config.toml
encoder_arch = "quartznet"
model = "audio captioner"
dataset = "simulated sounds of rotating machines with and without faults"
train_examples = 39062
n_mels = 40
hop_length = 160
input = "mfcc"
spec_augment = true
win_length = 400
tokenizer = "word"
vocab_size = 51
encoder_norm = "batchnorm"
encoder_activation = "celu"
encoder_depths = [5, 5, 5]
encoder_kernel_size = 13
encoder_stem = "single"
encoder_widths = [96, 112, 144]
fusion = "cross_attention"
decoder_width = 128
decoder_layers = 8
decoder_norm = "layernorm"
decoder_norm_position = "pre"
decoder_activation = "gelu"
decoder_mlp_ratio = 3
decoder_head_dim = 32
decoder_fused_qkv = false
decoder_bias = "all"
decoder_qk_norm = true
decoder_parallel_block = false
decoder_dropout = 0.1
decoder_inner_norm = false
decoder_drop_path = 0.1
decoder_kv_group_size = 2
decoder_positions = "sincos"
decoder_cross_attention_every = 1
decoder_tie_embeddings = false
init = "kaiming_normal"
residual_init = "none"
optimizer = "muon"
muon_scale = "original"
lr = 0.011
momentum = 0.95
nesterov = true
orthogonalizer = "polar_express"
adamw_lr_other_params = 0.0018
steps = 7900
batch_size = 128
epochs = 25.9
lr_schedule = "wsd"
decay_fraction = 0.4
final_lr_fraction = 0
warmup_steps = 230
weight_decay = 0.02
adamw_weight_decay_other_params = 0.05
Rows from block 2 of the text decoder, named by matrix and row number. Each number is 50 + 12 x the weight over its row's rms, rounded and kept within 0 to 99. All counts start at 0. After the name is the row's rms in percent of the matrix's.
# proj: cross-attention output (decoder.blocks.2.cross_attn.proj.weight, 128x128), inputs 0-63
proj.56 108:49 54 44 43 60 57 67 72 55 72 52 48 55 61 45 54 49 54 64 69 62 55 70 47 56 61 50 28 58 41 47 49 57 42 41 57 54 37 48 39 66 45 49 44 70 48 51 54 31 74 50 43 30 38 40 59 63 60 73 57 51 72 48 77
proj.57 102:30 36 62 41 68 47 42 43 61 69 28 53 58 49 38 31 66 47 59 42 46 32 65 49 29 43 67 35 59 35 58 53 61 68 29 48 34 32 48 44 50 54 49 50 40 36 46 57 57 50 48 78 44 59 35 51 58 29 43 69 33 42 57 79
proj.58 100:44 41 46 50 56 58 44 40 55 42 57 34 35 54 79 36 52 25 44 61 42 35 66 50 48 55 32 46 71 40 55 57 50 60 67 56 31 44 69 68 32 48 61 55 58 42 12 53 38 70 42 38 58 54 40 46 57 56 37 56 48 38 37 52
proj.59 119:44 44 44 47 42 59 39 44 51 37 48 30 61 42 54 48 46 47 57 45 38 42 57 68 61 46 49 40 63 54 39 74 58 53 57 48 65 51 56 66 60 49 62 69 58 48 67 48 31 56 30 51 53 49 59 08 57 43 48 55 46 41 55 44
proj.60 095:53 43 58 54 59 51 57 55 55 50 48 39 58 44 53 32 61 41 28 54 48 51 62 65 43 53 63 68 67 58 35 55 55 46 60 55 48 66 46 59 48 71 42 75 53 63 61 57 50 51 58 56 47 64 53 26 58 50 24 57 25 51 72 54
proj.61 106:48 42 56 28 75 51 43 85 52 30 74 56 61 30 43 25 34 52 43 52 45 32 49 60 64 50 75 49 69 42 55 47 49 54 45 40 43 52 55 23 52 69 48 51 32 43 50 44 59 45 34 63 59 61 51 62 49 37 26 32 48 55 44 45
proj.62 097:52 65 53 52 38 28 39 60 39 36 26 56 65 47 67 51 56 68 53 59 25 53 59 34 68 59 40 44 51 35 56 67 28 64 31 53 61 61 33 46 43 43 43 39 42 35 56 46 29 44 45 52 54 41 44 53 51 57 68 61 32 50 58 58
proj.63 095:48 37 28 37 57 46 46 33 34 51 76 52 56 57 46 62 40 79 59 35 33 58 50 38 52 49 71 49 35 40 69 45 55 76 46 57 66 60 42 38 50 32 44 57 37 47 59 63 53 30 45 43 70 38 35 59 50 52 39 50 60 59 44 59
proj.64 087:56 44 20 40 31 66 48 40 60 39 71 66 36 62 58 71 49 40 71 55 65 53 67 73 72 43 38 50 59 44 50 56 36 39 45 50 46 50 45 52 56 42 49 31 43 29 43 42 29 60 56 30 46 47 57 62 57 58 66 56 45 51 41 51
proj.65 110:88 51 81 44 33 66 55 63 50 71 45 64 73 70 62 38 57 74 42 53 64 50 56 32 27 73 47 46 56 69 42 57 35 57 37 57 56 50 48 39 62 38 40 27 28 41 47 62 51 25 48 58 42 68 51 68 64 57 50 45 57 45 45 70
proj.66 093:50 39 29 47 55 37 74 47 73 71 63 56 44 44 64 58 56 62 71 42 34 45 41 64 52 46 35 54 65 26 57 38 70 35 83 59 51 37 39 62 46 46 48 67 55 51 38 31 41 57 34 66 48 16 63 46 31 66 67 65 58 55 40 55
proj.67 096:40 54 57 47 54 62 48 66 47 35 60 57 66 63 36 31 39 68 50 72 33 32 48 52 46 56 51 47 64 31 62 43 58 52 49 56 46 59 68 40 70 61 39 48 34 43 48 61 64 40 64 40 66 34 44 41 58 29 40 45 74 55 42 66
proj.68 092:57 58 52 50 42 24 55 54 59 63 50 50 27 62 63 44 50 46 35 50 35 59 45 49 60 61 36 26 40 65 57 33 41 37 56 45 27 44 42 49 34 46 60 70 72 69 33 48 42 51 42 51 47 34 37 45 63 47 53 76 37 35 55 55
proj.69 092:43 31 41 59 55 44 65 55 57 17 25 65 36 46 43 48 70 68 63 62 48 66 39 51 42 62 56 59 48 56 37 30 62 64 61 61 48 55 38 44 56 64 46 31 53 69 24 51 47 30 38 41 40 30 54 65 70 45 61 54 58 37 56 55
proj.70 101:59 57 46 38 65 57 43 34 35 51 56 42 36 53 27 53 62 42 43 70 50 65 47 39 58 55 38 26 57 63 56 48 56 45 71 49 45 46 44 64 62 55 54 73 53 44 50 63 52 75 42 37 33 37 45 50 58 47 65 78 40 47 55 40
proj.71 110:55 73 49 62 62 31 61 39 44 56 45 45 45 56 44 84 37 50 31 77 38 55 33 53 67 49 37 31 50 38 62 53 58 50 51 30 38 59 21 41 51 48 62 50 47 53 66 21 61 53 36 54 56 55 40 39 53 67 40 43 57 61 46 65
proj.72 092:58 29 48 75 83 61 34 59 63 51 58 65 19 27 51 43 66 30 62 50 51 52 49 57 47 63 36 61 32 30 50 53 43 37 48 46 43 33 44 43 47 75 49 68 62 42 38 58 49 57 44 43 68 37 49 46 55 65 59 56 40 61 53 35
proj.73 090:51 56 46 53 40 75 59 40 47 27 55 50 61 65 59 43 34 61 35 41 46 37 50 58 54 44 56 48 49 71 52 52 59 53 39 68 41 69 46 50 64 73 63 33 50 35 37 64 59 52 63 39 42 60 63 67 57 38 38 56 62 37 58 54
proj.74 104:35 23 44 60 52 44 61 50 48 56 24 63 14 52 40 55 66 44 67 48 52 44 65 46 44 53 59 45 42 53 49 76 66 33 53 38 75 63 40 47 44 62 49 51 67 37 56 53 49 62 31 51 45 55 47 59 53 66 43 53 46 49 39 39
proj.75 090:60 41 60 42 67 50 69 44 44 56 54 55 80 36 58 50 48 65 46 14 48 45 42 64 52 49 43 60 47 65 55 63 67 41 47 42 70 63 59 40 60 48 61 68 56 57 48 54 33 40 48 63 53 61 68 56 49 35 59 37 43 51 43 32
proj.76 106:60 52 59 59 52 62 48 53 29 72 43 39 40 59 53 43 50 51 50 40 47 56 38 37 27 63 64 59 44 59 43 53 41 44 32 07 41 33 65 56 47 29 46 54 56 44 48 51 35 61 37 58 46 38 41 36 67 47 74 59 58 50 50 38
proj.77 109:46 50 40 32 47 33 53 38 38 36 63 60 47 38 37 51 39 57 43 54 42 47 26 57 53 57 39 26 63 37 47 60 45 78 61 52 57 40 37 64 32 60 28 60 61 61 60 48 45 65 41 57 55 49 78 51 49 35 46 67 48 49 56 73
proj.78 097:56 54 37 45 60 52 46 46 50 51 51 47 57 53 67 68 53 37 51 51 35 48 55 52 48 64 30 61 68 60 56 54 35 53 21 77 56 44 51 32 17 36 62 73 28 39 54 37 51 45 58 41 42 42 38 35 48 24 38 63 28 54 67 47
proj.79 099:45 47 70 34 40 62 66 55 47 37 59 81 42 53 61 50 64 62 49 64 51 47 43 67 31 47 59 49 56 51 57 63 56 55 43 50 48 50 56 47 49 53 39 43 78 50 48 36 65 44 59 25 41 34 69 42 40 24 38 44 75 65 56 45
proj.80 096:55 69 41 42 56 47 55 32 32 24 29 59 49 55 79 54 36 88 54 61 37 60 57 60 68 60 57 38 42 39 55 33 57 55 38 42 51 59 71 41 70 80 40 38 57 44 61 54 56 46 45 33 54 58 41 40 26 48 40 58 45 41 55 59
proj.81 109:33 49 44 49 29 28 63 73 50 55 34 34 78 49 53 54 64 41 66 36 62 57 51 51 39 46 64 68 57 45 48 62 40 46 56 55 56 61 52 44 43 56 37 68 23 47 49 55 45 71 58 72 48 63 50 69 55 35 59 33 42 64 50 34
proj.82 088:31 42 57 35 47 55 54 45 59 37 57 33 27 48 55 62 64 46 58 48 70 61 53 69 52 46 50 50 53 45 34 34 44 60 57 54 52 52 37 61 52 25 51 60 76 52 52 16 39 51 55 50 40 28 35 48 56 34 72 62 43 61 62 52
proj.83 122:53 66 73 64 39 22 39 60 53 62 51 55 52 73 57 55 45 78 45 42 51 34 42 45 54 56 56 56 36 59 64 43 26 28 73 56 52 46 41 32 54 45 29 42 32 28 55 61 56 32 53 68 45 50 60 56 52 44 47 52 53 42 27 67
proj.84 098:52 57 69 41 35 39 38 65 53 60 64 55 50 57 58 18 54 51 30 41 42 51 61 35 51 46 46 50 40 62 48 52 64 58 42 36 54 53 52 51 48 74 43 49 30 30 55 58 69 47 44 45 56 68 43 50 48 47 37 44 55 65 68 47
proj.85 097:70 52 67 62 45 60 32 52 25 59 75 52 56 38 52 32 55 53 47 14 56 33 44 31 43 46 56 55 33 41 49 34 42 63 63 46 63 45 50 41 64 47 48 41 43 50 44 70 67 23 59 45 52 49 29 66 70 45 40 47 67 45 34 67
proj.86 099:51 47 50 56 35 48 91 44 61 45 31 55 48 32 56 38 57 44 47 41 60 40 34 63 57 42 42 51 45 69 26 45 53 54 54 33 42 52 51 65 32 60 47 39 53 55 49 60 63 37 34 49 51 59 77 47 41 40 48 49 58 46 58 65
proj.87 088:53 31 41 42 63 49 35 51 42 44 44 52 64 55 25 60 48 49 59 48 51 38 81 43 51 64 36 47 50 45 49 61 43 36 56 57 59 48 59 53 37 47 45 63 36 43 40 63 61 42 65 48 54 71 45 59 19 42 62 38 60 57 60 22
proj.88 101:51 47 48 52 61 45 61 32 46 60 46 51 39 39 56 73 51 63 78 51 41 54 46 60 48 88 30 51 44 46 56 36 48 39 60 52 76 40 35 57 49 41 62 56 41 62 49 43 32 43 42 65 42 59 61 45 47 34 41 28 50 42 42 55
proj.89 096:61 50 48 47 35 54 72 55 54 39 56 50 72 61 51 55 63 44 64 65 55 42 44 50 54 43 73 30 38 43 59 50 50 51 43 55 60 48 50 69 60 50 57 64 19 52 56 40 34 47 50 43 72 67 66 57 48 37 55 50 35 55 47 48
proj.90 101:39 57 49 38 57 74 68 40 65 60 51 64 53 54 19 49 60 40 58 59 45 35 56 48 47 56 63 44 45 55 59 56 56 37 53 66 43 39 44 64 51 41 49 37 44 50 57 60 42 77 59 39 48 66 41 60 45 63 54 68 45 38 47 46
proj.91 097:43 55 45 91 48 44 67 47 56 40 59 41 40 45 53 52 33 51 58 39 52 38 58 40 73 65 62 64 38 63 47 61 71 67 43 44 34 49 47 55 72 56 58 54 57 48 53 47 56 40 61 44 66 56 55 38 42 34 54 28 45 42 42 40
proj.92 102:60 48 29 35 66 77 40 41 55 54 54 57 39 60 55 55 54 53 33 47 40 39 44 65 53 59 69 45 47 46 54 50 62 49 57 61 39 69 66 66 37 37 48 37 40 36 41 56 64 31 37 52 62 63 65 51 36 48 43 55 51 45 60 53
proj.93 104:83 48 58 52 46 38 45 48 23 50 59 42 36 60 34 55 57 45 51 29 46 48 54 79 68 49 65 60 41 56 48 42 37 43 31 56 53 41 42 61 66 48 40 55 40 62 53 49 36 56 61 63 42 61 57 41 28 43 38 39 51 42 50 46
proj.94 101:55 51 39 51 24 44 63 49 57 68 35 46 46 38 21 51 53 42 40 46 45 60 53 67 51 35 55 56 45 50 48 69 33 43 64 44 51 45 65 70 60 42 41 40 37 59 61 28 45 57 55 58 45 48 58 34 47 42 59 66 47 54 62 35
proj.95 095:47 49 49 34 50 36 63 48 67 50 34 59 53 82 47 50 58 50 53 61 81 44 42 51 49 40 68 61 45 57 49 40 50 64 63 66 33 55 41 72 42 53 56 55 48 31 63 40 42 58 35 51 37 57 57 58 65 59 30 50 68 43 51 50
proj.96 082:41 59 55 61 58 51 35 28 37 32 42 44 43 29 49 47 55 58 38 59 54 48 49 74 64 31 46 36 36 57 47 36 49 45 54 64 50 44 48 61 58 45 41 51 49 64 53 47 30 23 64 40 52 39 65 38 51 69 37 50 68 49 31 37
proj.97 104:39 75 56 63 23 57 46 54 42 43 55 49 69 68 34 67 48 32 66 43 55 57 49 41 58 66 63 57 59 80 64 49 60 39 59 62 54 57 65 54 45 38 37 70 51 46 51 63 54 53 55 38 62 57 64 65 46 38 49 49 34 62 57 46
proj.98 103:77 66 43 64 46 54 53 19 27 44 28 42 43 48 43 38 54 52 45 31 65 37 51 62 50 51 43 37 40 47 51 50 59 51 54 58 45 44 39 59 52 51 48 52 60 68 52 51 59 67 68 41 29 54 48 43 68 51 43 36 50 65 64 52
proj.99 101:36 28 44 51 69 58 39 40 70 34 55 65 50 42 70 54 47 36 53 69 41 33 48 49 56 68 58 64 60 33 48 70 66 64 32 35 41 46 51 49 49 63 37 32 71 42 45 43 46 48 45 27 58 53 54 37 56 54 46 41 52 44 52 36
proj.100 092:49 68 60 48 52 38 50 41 55 38 64 51 21 42 55 63 59 31 28 60 72 45 52 37 39 39 28 57 54 41 36 43 70 51 52 72 58 44 51 56 41 56 50 51 67 55 35 34 43 62 68 44 45 43 64 38 42 54 62 56 54 51 62 46
proj.101 109:27 54 47 63 56 28 74 37 62 56 32 59 31 30 59 57 56 46 32 44 43 43 58 53 68 30 51 41 63 41 56 63 68 36 73 42 48 73 25 64 41 66 56 42 73 50 42 54 47 46 49 52 39 41 58 36 39 40 42 79 44 63 46 34